Rows from block 6 of a small self-supervised image encoder, named by matrix and row number. Rows with one number belong to one channel. Each number is 128 + 32 x the weight over its row's rms, rounded and kept within 0 to 255. All counts start at 0. Numbers have three digits each.
After each channel's rows are labels from the 100 images, of 14976, where the channel reaches its highest value: "responds to" is what is common among them. Only what is clearly more common there than usual is listed. The data: histories of elementary cellular automata, time running down. In brackets: how many of the 100.
# convs1: 3x3 conv (model.blocks.6.convs.1.weight, 96x96x3x3, each kernel summed), inputs 0-95
# convs2: expand pointwise conv (model.blocks.6.convs.2.weight, 384x96x1x1, transposed), outputs 0-76

convs1.82:136128145138135165158117116119149111130182110148122122163109132094109139167111121144113131157108071110160113158136107136113109123117100170210233169127133109151102192171120130159151109159137127207093081083108067140128057086082138091035153138129112127147099161117119175101107111119168126105
convs2.82:153108122073154090072152109210114127087122127119174086110149146124133208097117099136122100126127144112111103046108132111205165110141120124190121103105180103124134144119110138131107146142028128101090071022127145109142116141125109127
responds to: 111 turns on (88); large cells (70)

convs1.95:133099088106134105081152113131093131138107146112132148141111177108196147144123155160137088128108102132115055131114159137152131142146106085087114092095210122190108090126111152093147110096140151125093066094057100081058134140106090081073078108068071114167154122132153111087100138110097117102
convs2.95:109113138102132011118077124123140168103134143178181177131180152142115148134145140131109180133112135047142157040109153096199106115122134162101099255143171140150098116160084106093112144129145113166144193122123126128059110145122125132
responds to: 011 turns on (84); large cells (80)

convs1.62:099111092126121131147121103100157102154098080158122111171099154106112164183150095128129064184130075148119122145080165132102118168119101147134056131117107110069143087128167117142131112134125115124108101216093113087122107134133101165202112120063116052144082077136145106130144128083183076160
convs2.62:041125135097108156143126154149164116109115137124184183115184128105135022121124145030169178130120117218135196167097128115103100138128135140105142074123136111138108115114169113168089133140037140152135104093112107119191127110046154138
responds to: 101 turns on (80)

convs1.2:144132168139099139107131140112099166130130098156110128144079147106175145134139153113119114149138155113086071080102137082101184139118106136098082050142187140122115127153156132099132132181107124133158055102083163070044144092142138065093128144109069113134155095138116107105181165161073064153
convs2.2:146173117126117202152100083165122108109134116060151170119151141138090175133114086132052089148130138102127146058088112148168114099121134212136140196110129043159149127129102144090139094128124105141147157157160126055151126118166135147
responds to: large cells (78)

convs1.20:103128150139096101144096083138172192124168086142145141126146134150114068111164120137175096122124131157170138150148106097103189182139145040184125121101112082134088152137055076168166130140142150102083138141141118184172162120107166118094173173107171144182112147152081096138159145101173126113
convs2.20:172127129042115096101139159098097090108103114137141104148095127223068122133149121144129128134134126077122092127167154169184180133122120130160116126147150147130197131128098144150180120150130173204134082128112109128093132078107132152
responds to: 100 turns on (85); large cells (74)

convs1.27:066112136110136129087090184114151093107120166125125118122130104130130126155175179116216171189123136112110120163157107088122113120157126114122125178115144154107107126204126108125081129087147129117073147097152104085111132198098069139023097162091085097120133133088137084102108138098113088146
convs2.27:163113120182116171174122127143108116117117125134048131119120118044134111144150166140105169095129148097132147093109130147188118112128130155165198151139000083137144111118149143140178136117179066099039155147144114111159139134138122120
responds to: 111 turns on (100); large cells (76)

convs1.21:144128152100146085101192091114066176131100080160119098111104121131197149077127069155166128195180136135128104133073142130135128133128168110177149157111141105106137094110046123117133131153125129162141099071111094184171133138064068156135172195123121134128139117117122155171093181134142105146
convs2.21:166135113161130161141119139123090131103131124102159093115198159118113151117119165156150132138126126134126171145128165109182151120124141121037113082148118161133141133161135146144161124120164150146108186131124149158078119125147143121
responds to: large cells (82)

convs1.43:124122111107116163131119094106143115132188125163112116096129124126093120139184124101090144163180048127152146092175112152137118106104151055169082170099147153186161161171116119150160123159150154139112147160165100170107042137072163164117200190128106106158120109096131124105149122142073070132
convs2.43:136121123146137110185131139126093127133166139128092053108138180154065163131108211121086188123124138090118119165116101090122155057121129121150156190075133054128104127181177111183121162133143121137108100104115126120124121185117144197
responds to: large cells (74)

convs1.4:181127099089103092126132161112091102055180122144126083126125099148104180143094104133157144141121140140139106132110176154151096140039114085134193092151146129136143121103114125146116073097158113131064100151158085080150153068138056072113111134157155147161153133087128069181074147116099139105
convs2.4:080125117068105125123125138074156083129140122146181071130068191111124209118141147128114137113115116173129088169143162132181156149121138149106108048136150189115163104114178130139084211127138107087054077154114112164085121135110000096
responds to: 000 turns on (100)

convs1.83:129120154093052098153183136100074108073099132120114165068103147151110190104129092083145132085096085133124145077160101164126096087125058050074143133100168155153135139136155125107081118097137103132167104096192089121184118080126124078119126112166172105117143135107165101170134131123115110121
convs2.83:088124142159159172073145148088104219132129135057132103134158130167088071132117093007053122150128157223114154154070143137134142150142105173168151183124177174122150123169131098118096082114108091163095138175042157145155125092166127175
responds to: 100 turns on (79); 001 turns on (75); rule: rule 62 (32); rule: rule 145 (25)

convs1.61:121117155114123078123114102143141124099138123094152117122056065097105187123123175157135114164183113133099105083147106096172059062087085094107052061075170128156133139146174104129170132152112121135116166109135140142185129107107114108100075149127099107096118075124124124119125107180184075130
convs2.61:086137143105115180108144138063086190124102110130000077120095123144112109134129166068102106126130188194136189099185129104100114145130134152092087097113154160128095081097127112158115190139156087125158116157143153043080102103169183069
responds to: 001 turns on (84); 010 turns on (81); 100 turns on (77); rule: rule 62 (38)

convs1.74:140156168151118122151169095065094129139101046145115073107147153123068148110158111148178108216131119133100130118167178155162177142184132149130114082146095096137106066154112128081088121055112149174131103123087167119186159126119178154112155124075113147115096104115157156095139127141106119095
convs2.74:221124112122120204097111118144180134128128111109182167137191091184113094140162135152122115142136151097119116124190083189137157104124114144027122134109124193093056133089105125084111179117216096103162134096169140116199122133131124084
responds to: large cells (65)

convs1.38:146090072120128133143150072176138098085132139109087069098179135126098148129117130088088137146105109068154080096086102091143104197098126179103085064109082136103107131121157142106120135147130116105164082156102084052143131089149062132175091081137116098094095118116158130113069117098119122166
convs2.38:022118119046108127169110138152082091139141135096168068100127127191127196144109185136065220135117109112128148131148027139113089077126144121105151084202129092125183125177152141110083109138197157150097087067109134151073120103138093097
responds to: 000 turns on (100); 011 turns on (78)

convs1.0:166135174156081147169108117141167150111162168161146133134098043183137127144149145125117029174156146061142147087147125156128175154154060105168139144068133129056159138106086120195151132160148117127144161135089143144136136117141119170066135173151173154146131129160101127114116114117119157162
convs2.0:124111121165125153131140147132149188082116138142168147109202089204141129124149072200181097112137142222125126140120135149179141140127154127111109017136159103102101109103117132093157072118089102135095155157047135000154133112138153196
responds to: 100 turns on (97); 001 turns on (96); 000 turns on (89)

convs1.29:143116095123158101137183126168085146118131053106089114121174110128067173124166137088137120178160116086101077120171086091136064127071099136097066137117162152144106105095120092100078162135125136165126172100129115056109124106082105135104150112127115167120142098048172155181095102139152122124
convs2.29:122142109062109110078116127193137076143128144101195101116036122151153171135144163095084109121134123119125096133115097150103068129122153194050108117130163076142135113109128154138114122148215110099113055207113100097151132116077093041
responds to: dense start (64)

convs1.73:089119108124144192155087137060131107145170105159167142101107179120072102164076151123092086135154099177156134142134153093135168121128112104208161186117129120174057094124094129074136120132181165175103085099133086164077100164120132145109188161117098118110143113092123108105101122121096152092
convs2.73:076139135130157207075122127219105129111145151189187133127117155189142180158119154160129137126117116164122219101123067138135148153115129142087143111113133166120131131149154144104138164107111143121222102167109110107150124114116163109
responds to: 001 turns on (77)

convs1.18:118134114095130122081143107129130161074142103137121102099090176161101158155139118104125101151148130105092177076118081114077086138095098141098090141114161073094139094114138077176104074145088135130085121136096113078108104101140033184063076120092102078141134082182121103134115092119075107123
convs2.18:121114111125148141141128123179148097139124122058047169137186119043147099121114098070092078137123113221127177140129138128145104162128125069044159087123056101138126136140103139140156126117140158139211073122010141156181127100147155255
responds to: large cells (87); 000 turns on (86); 111 turns on (79); 001 turns on (76)

convs1.81:151147131151145164094110095129023103151108081145129130138170121144098158113113059190115103125142112144115084154176129090129124106146124138148181121101144105141174057105113079138141126132130106126118051099125076188096155137132062085139108110056163122137115155138160078118096159123091154175
convs2.81:174129131197138067107135123109162135124153117211190129111000162144158120145116130155125131134140142142138051176077155124038117170131103131102134115127167150103128155163111133170137092121128189076054180105079116165175126147152170096
responds to: 000 turns on (99)

convs1.54:152123060143155171114126099105133187087124145140141065145103117053140110090144151146090164115116136104109103134109122123075071151094116094065145101102111160163103150110081161183087116178119121104072121148148135048112144149150088102116100086100126085078157061102079074127120153133125132136
convs2.54:000123151172138115109116130143109082092107129149073182129135039093158113135160158150109169114123125099116176142101130113175100106130145121119104040140139118099158145095158166072132123142116067116069081167139128133216110116157103168
responds to: large cells (65)

convs1.58:145107123143099110101131187098142133103131188117134109143150104152141159143114123104116121173127144060067183185126103175102132098130079191097066123130119117055147096105179118088143120107094099142120053078108118064105165099110089165158120149131127085134181134179182105137160142104137123170
convs2.58:121148144125153109085130115118152105145134129157117167108184110152117076124134098120122056160117119209132107105192136138179101176124131044087129086168077099118145138106140125109156119144105063113129148170166093094154127117132179165
responds to: 001 turns on (86); 100 turns on (86); 101 turns on (80)

convs1.15:118117079115093123113114140143157096126088112112145137141160117136135097127148124058082072088106163109106112178100148120096089121074074140128170045123162132078098134102172141159143159108106115134103070123087154126064108143103121086087131079095081111121167063131160104084084093091063103136
convs2.15:167142110109129103083120110106147142131142124036039185131197135211134115135132165164178199125127152174140162192166101097122108151122133163119142158144230092101125143185119139128144108102120092153155181122136125129176115159118089161
responds to: 101 turns on (75)

convs1.13:102122106088135114134135095082127113153136142139121108080138163140141185148182168118063120179157075129122142063090084154115143106130072124141149080095143155137129112112151143199087140125131104105098064138055115152084105055173126119085148126082080088138118151140108174108086108069112087113
convs2.13:090127138099143131165096111121088100150091136120026000141123103181061157113105108208155067112145105215137152138131151105094080153140129083101127122110126092136122135061168149108086130141212059181207118108123125100165128158174172145
responds to: 100 turns on (98); 001 turns on (95); 101 turns on (78); rule: rule 62 (35)

convs1.48:126142109112102161095069104115097076104131092099099064137155083065151101087145078130118132109125150179134063112118078136130137148062081149102100082169075122125153048152164145127123114121116101125142082094126146105103120133075141103131073107112165099159141112157062102170159134101076115169
convs2.48:068151136082154088134076155119160066155130147146148049137115103058206150140140190199119185128146153186156054095150119133137141165129130198142124176175183122143150150176152149201195075123230156149184130176092107106222144152130121206
responds to: 000 turns on (99)

convs1.69:178144029125158176090081092167098144153148111165171141149099138122113151165079132126168115148120154124072012138151130092146186095149126067085085088142083132132146174143128118059117137141098155177112086144137128111142159147140119102097127128094132147180152124138161130134111108146090135134
convs2.69:131132126078110161110129132089099172139144116126070215085059140179100149114112119101120095119126107046135099076121183166071128138129135132118134064066185093106146145155098113117080105123099114182071115113196108140093141155100246156
responds to: 011 turns on (95); 010 turns on (77); 101 turns on (75); large cells (65)

convs1.36:169145194178109160072187108107160100138094132136117133152116053164151100090157169156091095121092159113095111115105090147054159153154126105108137082141110154141112159117162115129139157122112127156116176168139123104106105127166085154161116090111087080114172129215086123119199133070107107133
convs2.36:067161116109112187148112115104077140114139129133067135125040106145091166125135113097115176125131144255127162078117125129092115145118144153174154180095161095139147152161101147160071165123114144105255170114075120151143128116107127159
responds to: 100 turns on (82); 001 turns on (75); rule: rule 62 (34)

convs1.90:102171109134099130110114129099127124179100083184124086164113065127081147117124086081159111085054183148163111115104127088098119097097147063120102143100131128143099066166133128105157165116111122102135101091120122092084149119093208094046106102124133113098139090123104076176078131135114128170
convs2.90:169109114056121144120113111090137154114125127113109165125111088110134201112102117114110122151129132173127167159152116152139137068105138125156104230140140160140138121114118125124182098126113167149041112131126106123154126121165135097
responds to: 111 turns on (99); 110 turns on (99); 011 turns on (99); 101 turns on (97)

convs1.64:153141122178120147149098169120066142165137100137149149130073111137098127128109138145099093120141142110124139099077099069160183117061135136113052042147123136115059101128086131100145190178117161110148128147104116161110176114072122174135168138123113121122169074094096110137059083123125085096
convs2.64:168092130241154132128118150240108126137130133210105150116144151046098115131114166134126126153125133147128190216110127147069132161140153088137100201135089140133180111107153121124079184124175124125178141128156118068066138066095100093
responds to: 000 turns on (89)

convs1.25:095131146153097181116109089109103187098104159116157140074096140086124086159198108072144127125075158176146219101078086155154086156138118159086131136103113145076135065139090122155109083136119104103132098159127131121181152149086045148098101087121115132099123159147143112138130174140137160138
convs2.25:074128088145116117111140106148086119120153128088187172119000078179087088144131101032072089132133123221133120160061132164075121146125140069128169203085084176140108115118116129160127110126110090144124079132176119124069131149118104107
responds to: 001 turns on (87); 100 turns on (78); rule: rule 62 (38); rule: rule 118 (26)

convs1.75:131123125113183146136136094158170077147058114113083089127138127137098152105144114116076087151136120094112059107106106086126071169086169118100131095110088119063094120078168147140086159146067104128047077142082181153107140114109102123138105102105060096095147099136092145167120108166150139121
convs2.75:059126109100104137133108135111139134129129115190119118142063080149116093143130112078063102127136129222126195246084180097040116132127145180127069083078129123121094140102094147097088083132171068126125157130190130102130127183162191225
responds to: 100 turns on (78); 010 turns on (77); 001 turns on (75); rule: rule 62 (34)

convs1.22:108131133144157120115152141120084111163108106123121148113144058097070151135115118108135030071080139113140151115065128104113095113087048123133119095102162128068100059130067113129102128121126107112125102141175098158128107134125073155035132093074137097103156116142133112172124110081093106102
convs2.22:212118111144106134120103146087115101127115114179112123138162118190108109126127087123111175144119138205136162215117151147127137127128116137185129091113076170107091149074199120125098143113169098158131099135178131081106123125151054064
responds to: 000 turns on (100)